Weights of a small spectrogram diffusion model: 3.28M parameters, batches of 128.
Rows from block 3 of a small spectrogram diffusion model, named by matrix and row number. Rows with one number belong to one neuron. Each number is 128 + 32 x the weight over its row's rms, rounded and kept within 0 to 255. All counts start at 0. Numbers have three digits each. After the name is the row's rms in percent of the matrix's.
After each neuron's rows are labels from the 100 clips, of 14976 (inputs lightly noised), where the neuron reaches its highest value: "peak in band" is the frequency band that holds the peak. Only what is clearly more common there than usual is listed. The data: single notes of 20 synthesised instruments.
# fc1: MLP up (model.blocks.3.mlp.fc1.weight, 576x192), inputs 64-127
# fc2: MLP down (model.blocks.3.mlp.fc2.weight, 192x576, transposed), outputs 64-127

fc1.334 098:112142196142137081120235155125103069133162076162201064112127093092059103044127116109179147144082125076152115086124113129152144096121193090131128078190123155141165161116121164146163210072126038
fc2.334 106:118140134060090145115155070109130091106118150134089120149133106134128138152127099188150197135083120161091157106159094074156161111149114184086108194081142122134162135186114110137164156120154123
peak in band: 1000 to 2000 Hz

fc1.491 129:112177191141108132118153175095152133113183098110167104114132139148093076164122167219120121187180106115113127106166139119105136160075106148114074114108151144073152129154136151150179125161099109
fc2.491 128:158131108142142104114093080103169086105191119090174121152141091104080079101140166156140064117079168125095148123118149087089122124085114180154106131054126046118140114114094128126174127147130164
peak in band: 1000 to 2000 Hz

fc1.443 091:168159139122141122076152114089145129080118113158142115137122093134121126185125145168186177222086059101075089134167141141128180130210194167090138094136148128093137088105162167104117153129147138
fc2.443 096:081115155073101118139177054153162197145217084111127118123152122103108154110163143124118153098147118076127156126194076172107139119137147127125119100085131127146170151129050177157129171137107129
peak in band: 2000 to 4000 Hz

fc1.527 096:157145204126123149114088180089124098158176099103109090112090135177079159127150102072165234154117137111094106164118116154151158120135145122144141128129162130160097139180154170180149136108159126
fc2.527 095:178169170108083066121096104165133141118117081104129133127174148101148203101147120080095108089095113120101046123157084074105102146160145089081179177115197112094096167131094183097144169098158091
peak in band: 4000 to 8000 Hz

fc1.27 085:121189111064135135193166140143157151191088162167111085120095097153117168100142190109083118156101127177160130076079145083072117154110142112076128117136165132165054132089115121132168115153187092
fc2.27 072:163118112174147099100142100123060098107181066131120194076160106129123139133120146104136102109191158181114114202114108181193110112143143157127087145116119115108147157165087072099154104114105102
peak in band: 250 to 500 Hz

fc1.141 086:088129105169047060148154192136109144187140112134144076121149139099098161102109108068160176188115142110114126143155125161174142136143139103095128081208102172176138163172080109147127152087149081
fc2.141 080:106097154110179137130138100108107151166115147138123147131140131171098109064112120071136141117101098125108131038154107199079094073207133169083116110115140178157111135132135120146123149121154100
peak in band: 2000 to 4000 Hz

fc1.468 092:172114034114090140110079119138095090071164069161123139137115129110111120166107159173127164114107110081134158126127129198166085109143083147175158129146100146158154187133092142107125144075191148
fc2.468 110:138157127139126159109166104173096145108089174139089099135174079144131097122149171138120138082090120143148088072134109109077166087210085146154113160130124181124101095175140122137188084090144071
peak in band: 2000 to 4000 Hz

fc1.454 072:102100074178117104135089112085197192110090123110168104148111109132159145082156142185119152128151099170093116072161133166136128081102098097150109170096107124133110139158147122114149109112182122
fc2.454 063:167143105060072174108127149156075166154132121079152093056166160131113128107134091128108076165108141096109177190129181115135155196126128168151165131138108103166154127095150149123118102159094092
peak in band: 4000 to 8000 Hz

fc1.567 112:150104118210133115150135139164112114036127073165151137109122034107097146173144136114160164142118127121111131063218096112156085204131138086165147077157116158163140124098166119146148120039122154
fc2.567 126:138117126139128110152101127141110147123165140139130161078119182164162121117104158132157142125177179172128082182179127128090127128111123145145131036095107145164105153155193184160163119146140113
peak in band: 2000 to 4000 Hz

fc1.94 086:137112102164084165166103161115118105157119156152129086125167114098057188102160175168152142173137131091130147116118179096158118099255133113104136105126203124085142110137093143170122131151200136
fc2.94 083:093145069136101157138127156141125112168100073188120147091195155118098109153138099136095095187113144063094118174094149167157152137078121164160169082130103071121129121114157116105110149126102074
peak in band: 1000 to 2000 Hz

fc1.505 125:090117036113074107143082163122133127146054136140062136164172121096110178165136129068142127121106126159181131154132157121122121144216164133147155109161118099132098122109108072126132145083171096
fc2.505 100:165102136119119151148108119155066089083160148088180120105089096138145146165135085138160096114169147088091138117129131105126130098059143139105110132109211091189145155142096128129123162195110129
peak in band: 1000 to 2000 Hz

fc1.240 099:111067145128127164128139142131148154101099111109166068156108119122121097069146192155115129130136074125112132084136080157082147118130107172110106168102124116130128136154095079084138142148105102
fc2.240 101:123117147145146142157054095107142160213159110139070118107080158143137143196142120084158100138027134135146092060119055107128145110134111160131113163172125108129140122149179101143102132130163115
peak in band: 4000 to 8000 Hz

fc1.22 096:136082158171099100081090215075042069140116116132168144134109124095091130114101128165063130195167148104146138159149123057142115145122092077176138138160167208144127209195139106159147117066100098
fc2.22 088:151123119128132103142144166123090077133118140137155177154092124119080141110077124114132089132133149147127153059098147136027090136079148118127156197144181207107122154114157107122147121096151092
peak in band: 1000 to 2000 Hz

fc1.355 086:151048138076162134078184143126135158057166130200207083133090135141064119140102122120073181154110117143077165130145125127120149141168110103128081159175138130118115120125122118096119090138126117
fc2.355 087:061139093099103120119140111173159114119175129079091079137160081182112116148145129119167131150190203125111255133162154177139152099112096130150088152162087065161121125165167098117167138172167148
peak in band: 2000 to 4000 Hz

fc1.535 098:140140156088072132155108142155112114107181122160147130126117094166100121101157122156174192134083101172178129133149088149118137102163079144153121156212161185132141177129119187131168064093184106
fc2.535 091:133180129153134161075170107176084077105110176166119130137121160140171136099118122204121172160127126138200102077124125145128089145121078140127179083163107132135076106087152183130124167141069117
peak in band: 2000 to 4000 Hz

fc1.142 140:122164201116075093104116187118099148173121121157122111129120157141166176106175151133101140155142134123146142136121159137090111138139167132120133187107155083108091220080099194117165157095117117
fc2.142 154:160148092128190121104138118124128149128116146132102113128074108097103132081156141103154218099199101104127142111125150155053132099130191181151134099115093086172089093116120108101140104158139153
peak in band: 2000 to 4000 Hz

fc1.275 085:096112155102146101170167132126136107195167119160154143122128137153136074018121121108047104130088053159166123085082129188097163111169087124116120137106080131023099106094120141127142090103121065
fc2.275 091:121143122145084121151141111126128108067111108032119129108140107109134181191138146082159122126071196084139114211149172069109169122066161146165120162092133063180191151179101125176138170130103123
peak in band: 2000 to 4000 Hz

fc1.68 091:159141129208123143084126193060072119099142091116099127150116093080170175156161158181070078194122157109106147170177141059179179189176161117169092097180118179133119140172106120137170125108081065
fc2.68 092:092107075170158134171163147106158107130182106163155107117081123106067142182107131186114105116149124110077103121110101140155153100143178120108157177167151124105144133112117150127129088125130098
peak in band: 1000 to 2000 Hz

fc1.514 095:054152176120169131200093180162132162109165107121077144092110145066154115172074129096145128145198106150122094168162175100092152151164123122108134143079145089082153127055130090091162136138139148
fc2.514 096:129157133152080057138115140153110112102128199151134139092102071113162122096166080078098153066157108129147176155120207186121089107148119136141145102148104122121131091150191108112142157197110069
peak in band: 1000 to 2000 Hz

fc1.574 103:138142164118124104119172153148098096091108085178146125127187110099107086111132153175107149153141104108124113107151140092081149181161134123139091086123152123109125147153123188088168103141084128
fc2.574 095:104138143099169127072133093170164158158130134122129123127149069203110076145096133066161112154131113117129135162136106086137219119115121152130128112103103178101094100134136175095160066119097136
peak in band: 1000 to 2000 Hz

fc1.150 105:085153092152082109193093141111160186107119140112067143132106075086146137102067074092142132106143100151150092159122158103132108146174105093138140119095148116151172083117107102145136151113178137
fc2.150 107:167104109100123151079146103112113058107110137129145113100097113130154084107103073185098117162162150095123160164162148091125111153136181111096158087157095097120096162108127123094173137191098139
peak in band: 1000 to 2000 Hz

fc1.546 090:085167133116172155156124129145154158130170095130170125126079123091157100114127209115080088154186146137146159118134145229085096121107077127093165204134097096087089160113146056084162125124110134
fc2.546 092:172088150117071120153147114144088116116070134127153114105108153101096132096093066157160180073070176152165093164145103119105187077140154106144084131110129180155162108126107107182180096185168087
peak in band: 4000 to 8000 Hz

fc1.286 101:141103147137084108178121111102119145094082125128155115116157116094110159189113155142146153140163107099139162078208132097155102148117144093205134101104197151192138116164154078124124119141128149
fc2.286 090:096164107147104085144096139152117149093128173167119084095140187105124152070164146118128136143070161113170106124079123110153088153129146125089090114096080136134109072095159092120189106178116171
peak in band: 2000 to 4000 Hz

fc1.106 078:191105051090066109107076168073118139089136118154145110185086140150108132109141152139125160137062153142122108069099124152147114122069123172138099187131130131125106133114136184127133112122173122
fc2.106 087:098136141124151139124103115183121149141152156119148121128149185102113113147092146132107199105148165125175087093104052146157143140064104105065106180138190161159150154089201082161130124088151097
peak in band: 4000 to 8000 Hz

fc1.35 107:169148131143117124110126191136124091137159118164099101072105138068079155143157177158113170178159130102086143164107163150171184149108161125087175116160149209153123170132152135145164130123068150
fc2.35 117:067118147109067129123085119123160127155097117131103135169117134138119128161086082109100089151076151156175133161081087151115077118145131102149108088125127081118116178112115088145164167189123123
peak in band: 4000 to 8000 Hz

fc1.283 135:079123150128130127141123159165119155089119103149103109170165129131150115124073129096089176159200128090116093085184149123136203137132095188151112130120121150091164194083167136047172171113093126
fc2.283 141:151099146114047099124171123069117194175122125180118113120107173112118138132134172111158084137081106194177129147079170189141075139180121102119079119139125115139134059152148111194102091126167090
peak in band: 1000 to 2000 Hz

fc1.204 096:143090135074158106112142122109152142133092036157169119152120154109130109182099179136125135129099097136129140128133138191091134125120125132115177174062119122141056138126134054134119121074136085
fc2.204 099:112113137211135090132154145130123126133145156064108107086199136185126079086167150092178087108108147206084127108130130123139158174138141146111042108123101098136142155169117076158183085178131149
peak in band: 4000 to 8000 Hz

fc1.57 084:166140189130105177163178133106137091102131067111088090109091098140143167173199117112121124123112123162077163152138160040132159185208161133086145062101138119084088164099068123133124132124154139
fc2.57 068:120142106074120087121095166075126109132127131156099151156157094133076180176064161086136121090103097093093125154127162094162138171156128083175123039133171107128158119134150204161160130118121102
peak in band: 1000 to 2000 Hz

fc1.62 117:143148158155164144158104170130110149145147092123166073054077121122115104168189145131135168122129043130137119191136084132123112119137092160151173213089147169160082113151148106149173092142178078
fc2.62 139:116170110057074150101087101140125087171174192150163173133101118123130140126118137149120161116175155148139101163145102123123140172116154091088091090129097122151130082102128132097120126142151072
peak in band: 2000 to 4000 Hz

fc1.285 084:104115184136082082086192154115123107171157093129113110170116145077087123107139163129163162166124121108127098132073121150139129104145177117116152091169160120130115150141121173141121149059153092
fc2.285 079:169132161103175112066182073112141135146120117141113144160193098155116057115128149164115149164100120100075143096151114126079155151164111188106126112095145151164119147218147153131197157106132087
peak in band: 1000 to 2000 Hz

fc1.518 085:134149084112128089179086163098152125179148121137145102175145147152164075185153189118102162129145102126149133132131201154076076138105107141107158213083155104106088107143111067119129123166131097
fc2.518 093:101102119162138186129122112137158112100158149119088139123159145135077125149134035132121139171194150129117105129153070069101150169154130142148086070121052118149133104110140085085100121194196152
peak in band: 2000 to 4000 Hz

fc1.536 104:121117137168195120087123109141163169106147177145145142111115144120084099087169096129165093148175084193116114105110120135133161097152096118181132124144115175176130115111171158102144130125124060
fc2.536 111:118177107150107111064121135140139173091063121145124067156059137188098068119127161140095061153108141127119108082127127081108144176129111112078101171167114150092111107150166107146110161151185195
peak in band: 1000 to 2000 Hz

fc1.442 063:155168255149138154077119120107111148146129131063124157073125120123117144153129136122138102137126128152114110124134114129119162184157115132144158107119104142098100151142142177157139126098123166
fc2.442 086:172107209119182143089140109106141177172171116066195114092121090151176110129104138156136151076160142098152115116208108088159105140072114079134138179105163134068126078107146170109129110144103110
peak in band: 4000 to 8000 Hz

fc1.507 123:103093142157106127126184163067160104111213108176117168069159147094104094110162135135158096119045144131139148136148124097128148143163163076134202147105138129130091095115164134140141079183122145
fc2.507 104:162169140130150132106105115220049070117111138126168074126065070155160176162137088131131145121155148126092127126116144120152139098038128123114098133138192135199173171178092173117113189140099130
peak in band: 1000 to 2000 Hz

fc1.323 107:093071183141143143130155150136101138081088062124128100131126125117132080098161121206077143161111122130127186139167103122135122120144131119092202177164162138156069127135133104072164148162098110
fc2.323 118:106135131143145161140155120110157091157136125125110173168092130098137115120106100105118077168081117144087103104109107103099137084110151132151082069155073194119126121140089145141128104089133177
peak in band: 4000 to 8000 Hz

fc1.561 114:132196168168154155198115135084105082115143118141105175127140126121132093156117089139073116121107070143108066160174103100155178176170133138113107165132146125086144121099115145100123138144115177
fc2.561 115:072141148106166120139139146116119135127078153094116153095119160044194164163154149119118139089109175140163119114133150132149080087066134146128186114147129054141150130096143118134167171158105103
peak in band: 1000 to 2000 Hz

fc1.38 096:181099134126119110134190136167108149158145093174107096118136152092092136128171175167154132140146082100155148110148121181124114125148106072119119110121145190146093186107126123128139148070085118
fc2.38 073:066101105115136074078139197127139098184147132106099098101171139108142115151145139132128105101140119159136134153166185190186099108116111123132111133178097099136102100132166144160121103088123193
peak in band: 4000 to 8000 Hz

fc1.571 091:157094142151075119166100130130138085150104121108177112118067104117092143116131109139166140173130183179119117108088156084151107146181137124101095115192198084113203172137126121161152119140160163
fc2.571 086:141067124123159103100068081178141132128197163108095163136066106108101185104117102088179130079088108159107126127135087145110113147079087155126109148196135117109127143145153115177126113100142140
peak in band: 1000 to 2000 Hz

fc1.343 088:130123161202109109169185134178131195120164158155183118109137094101033128112141120116182185109104120135129144080132088173121112148154176089078122091144096139101150184114138105132173138148089160
fc2.343 092:135134113088192128123164178076178118126135124073017145146103132153152102096136124127099134132118164104072141121147111057114098121121148157173165164074156136137137154120191173108097095133201095
peak in band: 2000 to 4000 Hz

fc1.276 092:141127127131144139133152125124112128130068098151103112130162154095096120114106132096104107131163074121086093119066124126146176120117053127188068129100191180151130154141088140104128198079123136
fc2.276 096:119161108081105110067129133151133153120104108120148097170170121092203128084144141104117088112139141129139123186090179127190134098103171181100129117136083072104115111121125144150077104191135195
peak in band: 4000 to 8000 Hz

fc1.386 106:092124188081141125136114187064105090167137109134140111138115112141186169161136136133071146154125053154150110129172153150161135142096077102131086097119127081076113120161142112149125160122142066
fc2.386 089:090134129130093084111076159104128133145151210142115147146175147098136185126147187084126066122120216144140112125133126140187103090110116135124073140118096126127123078103172152043138105178102168
peak in band: 2000 to 4000 Hz

fc1.63 109:107104178117100112135172186092115137146181138145192107126104109158117118135149106130096144166054132196109152106104151085166079136080144063145104170142134142154138154061082134131166178116210126
fc2.63 106:099179113148135068099106141141158180135120167113153152133123126152068136129152144093149069168127184159167088107121141106151097186149093096116092121158091149095116130092120163139134140171160177
peak in band: 2000 to 4000 Hz

fc1.268 097:086122162137102168170117145121088089173174099095142118147143067075168126073117126173122194115126129117170093143210119153143125168177148117112160122089129100099126130108068096165158141112200127
fc2.268 075:156185103091151074086145160109130153148123141116159138149142135081097138094138102114130115134098126144193116144111102146142124106161137137123145099119092103153149133102189131162183148117094142
peak in band: 1000 to 2000 Hz

fc1.562 090:176141153128187090116175147097130185114114152117113130068137120180113100146115155144095136115117121104097134158113112110132154200099167114114162173105150174138089115103132119123148108138111101
fc2.562 103:122196101114129155145140150157101159103144126117084126152136158129122119125069092131063132117127080107144129154160184170151115071082142158093134085153061100103087119139159100088092112071158149
peak in band: 4000 to 8000 Hz

fc1.174 093:123117129178143069139138160173106142091163101180097108097117152063104140160161086097113145190131140139111155103178170147103147153201136163111070169184132137139138068140122134042131160101112146
fc2.174 072:047151119186151139161130185142099154176132108151096081043063132131134151151123135106144025158164152117139141148194176174111126155155148132090161108163049089140177163137147117103088156115148172
peak in band: 1000 to 2000 Hz

fc1.201 092:119125142206193117168116143104138146076126163138119113140122125120141134147132211135164125131134093132079145080140150097141125219126149186177118102096138152152137130115129087113187128157067173
fc2.201 090:160167156170148099116138135150128171155105159136116169110137178117063127132149146125096099190127134115181046116101106109121110097150137124086198168177130128079105158145163109112106131104153120
peak in band: 4000 to 8000 Hz

fc1.5 118:172122143122100105139187130119085194147089084117065115103150174101102116140110135092092123136138061128152101089137151116114178122081085109172137183100162197158109175116125091144134181099129086
fc2.5 123:146137143103150156080175142131109118145130081177136111098057104083146131104155125132105158115154129116175125188100156093099104104103106145103084125177122122112100058104111157175147152173085134
peak in band: 4000 to 8000 Hz

fc1.436 085:130092169156121117102122178176080117124138107156141137122123187110069130149154132110136189164175112064140165180187089162174106116127134075161142112137118183194120135158095114129152132097089172
fc2.436 071:166171167107111100115135132124090120132096134123074156113120128155123120134116163146132171130145107148132177107133093168150097031093148147109154158082177122104117132101137120146127157100134166
peak in band: 1000 to 2000 Hz

fc1.339 127:104134131148158129103069154116113120076073149079053122136145117167205169210163152099149172153127148184087203133189141108161153164148110173144169146073141112135117095154167069091113077122108158
fc2.339 131:072126114116113137120056109081135179109149111123110089173102078109118099149192121157152127155113118127136125106169063068098131133138139118139131136126130141146178137182112152185100130118140146
peak in band: 2000 to 4000 Hz

fc1.464 111:176080123129096113147115133121101177118128053131073113123069102091096135080143112167097133133135169110167173075160113185097098103121139157209174150108147098219119145085099124149137161154118119
fc2.464 117:080212135142141101116147150184137121150137190149137146127123141134150144179142152123107104132152153139162083189120151058151138150130144086053143088157138133081072114166160113097083144096118166
peak in band: 1000 to 2000 Hz

fc1.171 070:103125000141123124159101160113128094108108140181110115147110117152107144107090096141145134131145145088105122117079137113173109105102122127127111109135128107129183119120081127137115140154145164
fc2.171 097:085127064081122146172071110141139154155109164146063161156119184104063182161162110078100123176073153143144090116068129155109137102155096171139159127132117125114101146121106070131107129106165129
peak in band: 4000 to 8000 Hz

fc1.338 093:134150082147094079144057215118106162081164107168093113134123109099078199117144132103168106118120130176104181162098169113135099194211134131082154109147152137142137132094103094123125091080189141
fc2.338 079:144170157170145152096145152123122132045065111121111164153141109096134141090087223108181056116100114128072126126127147104081096090113062138104196177166139108150081171130100135123169144136081140
peak in band: 4000 to 8000 Hz

fc1.10 104:184111073118098077136145190145098128145129130162087099137136157133088170183171174158090116167096053160156119100098117094115132123172126129122129140176152188148119114125107143149154106103147078
fc2.10 107:130172148160122048162141140116089100183226171121148124128114161199149176170136140093103161108154103155141143186111131144084088141146056165152118158139127156143149163127176072117092143062131157
peak in band: 2000 to 4000 Hz

fc1.250 105:059182159132125049083145148146107115105123147143177095145193131142139170109119153113115177129115163102092177116182124085166109142087166118145096149146149099131132112140112138133139195118089141
fc2.250 116:137062152101086138137062104098106080147152129131070126133127065096138118131084143127170140173075127148163065131102121169156193147141116203115131127099146136159093127139104089130166087149195104
peak in band: 1000 to 2000 Hz

fc1.326 084:096095152192130091134076138109148126146152163067149102101148103124116119061135172141172179157151127092087128133078146129196129149105106139138104116167089166116142156216075135168121169131120146
fc2.326 082:155148120126082183144159106119160152074137058076162081177190127126105066080097107176153137125163150170138125129128115135064166103117143108169106137088133112074158099090103097144129107146092106
peak in band: 1000 to 2000 Hz

fc1.191 090:138177184158084137142125104119130113119127115101101125116103105156151073136153077140113197088130117134180107155165076166158100125140115151203087110164088139137082139181142104144145124065173078
fc2.191 086:165128126175216157110125100113102140121070086149155113120150163096126112176211125133105077123070099085111088166132132073104089128187089130110150161145161171095068215175157139129142132078090112
peak in band: 1000 to 2000 Hz

fc1.320 077:122075120121093095144143153104162165161026109118139083124186086153126071115130092130089144155139097120160100141152119094164197104099094136127116161091150141176117104170127083082173146168117072
fc2.320 106:147152145125100150082130120120102150078104135093091149144145120141191144099161162105196175124101112114139147055131169110122063095170128058082149115120139133137107091125103147091126082101151122
peak in band: 250 to 500 Hz

fc1.384 087:229163132165100127109170172100096096123139088194136148117091126059098107161151108118133144145164053179128096105138134160096093166124120056152154112135198156146154193104134177128146141044136148
fc2.384 075:158190079134121103103127152069115179143093119107148111118154177154166170217135138092171139081135131129168094139175109126166143121115077067151125121143128108101136104088117202088147081140145162
peak in band: 4000 to 8000 Hz

fc1.419 076:125045166099099115095152154121173147126123062141119096139123126033125174179100077141126160104126102179113145139141139139089116084174130147160142126130158109148109089069103112127134157087157100
fc2.419 071:112158090115141139128121109123123130104075152167134137076151096228125097131114125085157067101139133155096158143128193117116113195128194082117197116103087163124144149157126123121121123182133120
peak in band: 4000 to 8000 Hz

fc1.479 112:110118096092110132145142155151125099143101033119076051109125127111141126093099098109077143101132128129149146176133141138074158165148179111104148151067145101093125153156084100162153093141127130
fc2.479 104:121153130161126108071096102168113194110101161103108110112120125078144126100143168123096101085084171111132090149108111108123136219172153137111135135141088158097135125148182107173145163146108188
peak in band: 1000 to 2000 Hz

fc1.140 096:126080155155138114121143153127117114033188090149129106144131133085118091193158161138113135214136149128107172107128175108131141130164125116173097107112184201127189129153095102096138164116113146
fc2.140 087:112194106131117162145161113117104146131183089129099110135079198120053097144142124199131092152191116166122080117123120170133147116085116128108134108118071105140133081150167099133145124045171144
peak in band: 2000 to 4000 Hz

fc1.278 080:096087134115103032156100170065166120098145125100136134104157136072076144123067140085145133131097176123115159111117214132169144128138140099131114140110136132131164127114099076102136071118134129
fc2.278 076:090138108131133139129075110126154169154173165159174125155125124131142128099088131129143082125090127182157117179102105113096077212077111125161154169140098087121117114128112125134158141197135143
peak in band: 1000 to 2000 Hz

fc1.221 109:107155171179165094152112183117131169076202107106125100116144082123157120074131124123148095132147138200141195142128167118145165185170100152142105139156084068160124145157117090112182199141118116
fc2.221 114:154037156108104172132079077111118100153083092171104143122123125109137125120113119082082172110139092084047117104135146179086115130116133148167087181102152169199140104107076127080158162165148112
peak in band: 1000 to 2000 Hz

fc1.109 094:100125181167158090124153152125162163168156129179141092078133180132136114145080150109112123136167079146128148102191119136134132106113142123070077150140072083147110094123118141118144133175104164
fc2.109 099:108166176135165121140179150214142179134099131078146123131177103101122097146173160104050096122123122180125140086156128139089121154109181100133129112171090137145145087111093151132108123124152122
peak in band: 1000 to 2000 Hz

fc1.245 096:157104118198157156005142186053094127117186134111104203153131139086155081168162108137148145198125117140094103162155087106188155179084163099194141117190138192113083162144142137149167124074136137
fc2.245 097:135144103112085111112189214130166089171126095095124116120100182136105135169185122159165138109095128054145084191109158116117102158085159145148158129086145168102097149105089161094145040208163133
peak in band: 4000 to 8000 Hz

fc1.178 098:112140055142148120131157129148128220119095097096097137124150119116130123125067111141097149099130089134118122084114081156087184086070124160191162148096097158175089157128142096135171184104096079
fc2.178 105:164114115062120145151141180049130121118108126090172157164126163098151171116193147070199150127087119113143146144126167131172080162042120119085113121118119126155153165119157117129066100096134113
peak in band: 4000 to 8000 Hz

fc1.170 103:087123203141131063111126131144103142134092075130093074136195159119108091172126179160139117125176110135118132151148189160132121123129114124115149133090143099128086101138111110138135133095120126
fc2.170 116:176115133082104224153144126091207145135170130115145143108042143105090136101114069146139124114104126114154148092090031111160139078137130131113099099131124136154157171106095086140087079109180128
peak in band: 4000 to 8000 Hz

fc1.85 092:143092190144087101088124148107038140112187115136196158135124142079072106157202101128127134206113086105109152160141152103203142166131109145169149087154160148097121147134155128090124139083070159
fc2.85 088:128121164107103196178098099095102125165212146198124160119104100072133110136115179082099164104165174104105125094077092194180096129123112144150132111104124130083115141158139136086170121118104125
peak in band: 4000 to 8000 Hz

fc1.119 084:107185101120156143170152160144110155082150136122088119167110091132118148139063138159152131121131123129126130069071179195123095098107143165109143142112069135132140140091160072079154125134105135
fc2.119 095:134127104114173084122156160109158164166140152173121096094160065131155144164137113129144160090121105128141162138150086155130101089166111096113158090129131084117128085169231154111068075068145135
peak in band: 4000 to 8000 Hz

fc1.267 091:156119178086127121090083169118142097128133096143154101142121175114135103131116158138147172181179128142106130101163113155156165136135114103126200107148169172097214160166143162155173128128154137
fc2.267 083:196129184096194146100118126132155180094158140046131113106157186095151114097132164112162144162098159139127117134133141111163127077130072154063127118149118109094134134231171140121160118143140128
peak in band: 4000 to 8000 Hz

fc1.17 098:122113253110131126069136166165080129109167125146158094164131135110119154110143154153185144202176124094095105080158130128108183122073144135103085127157105213085128152130193169073137110112126125
fc2.17 096:135105150103141155085147135108118106108150117152137172149089166096091071150159138217170082182124156080161139174143144109117148201100143104114126122099128100147098126110152095113150132164054128
peak in band: 4000 to 8000 Hz

fc1.21 098:111122150124128177082137137131102126073155113151111125170103066112079080138110148171159136255136141098124112122139152111144148200134159160115167134119125180110134123128133145106146176075094135
fc2.21 093:150117110164087139173152140099120133106122167119094151121120075117096118178132127133114091152130090138155135030106140184138083146088152115128126103073127127123121118124049135195189231123099112
peak in band: 4000 to 8000 Hz

fc1.58 126:113173143109130088153116162063158067130088122164083098141109161138165138163130122154104113170141115153169125177128092107119134153116155188125111174099110167122124137072165105142142106115102142
fc2.58 121:115106135192048177144168108144138081142150126106143166159124098100172134133107138076119113123074141125095091145133157188137136140179135174198120128120112113114137175156098118106127142098154092
peak in band: 2000 to 4000 Hz

fc1.422 096:105108175094107151105127158136092116100154096096163120116106170118152171128123110088161153185134140169139062074130128132088202149137119067191139060117130116126117145102157162128171096097092139
fc2.422 098:203136130119128126110107127102111187074106118056166090159198088137100091131124105085095170122125182168162184114153157144148129145109131089101079208192103134149101109122178134097165121136181109
peak in band: 4000 to 8000 Hz

fc1.3 102:136114135197115112105112135132105137094144115166151128129136110133070131147153120070143149190160091154085126141202160093116073143100120046194161074115115111154082150147101112135166148097152145
fc2.3 103:137105159051098104080115143099127107189075147065073147115137146115119123120129135146112157113178106136167134154099143103073117103100051156125106155087071103125102111131152154097106115207130123
peak in band: 4000 to 8000 Hz; 2000 to 4000 Hz

fc1.394 081:117165152122103111158150119174071195108168085116092125129137161099144114070124172111152114086126136196160147107131129166109161127110122167075146127137101184107090142115108118093145085086171167
fc2.394 083:154093164202131130077120155142171103121136140107135162155130128133067123160156105169155179125120102052091109140134157127116156131133159087098085134162142072119172148058213127190159119117099101
peak in band: 4000 to 8000 Hz

fc1.381 088:111073103115100086109116156050085068126157120138134102116158146083083170193163171141114155202109152135140152150119169152176142143159058088107148118146162168116118173137101110114136129162124167
fc2.381 085:143138107228136196109143082116138141158110138155106227054117123118107090112165131149120143151101101079133153134110104081113085174134175124143100106099102146077150139068101158154141098105149069
peak in band: 2000 to 4000 Hz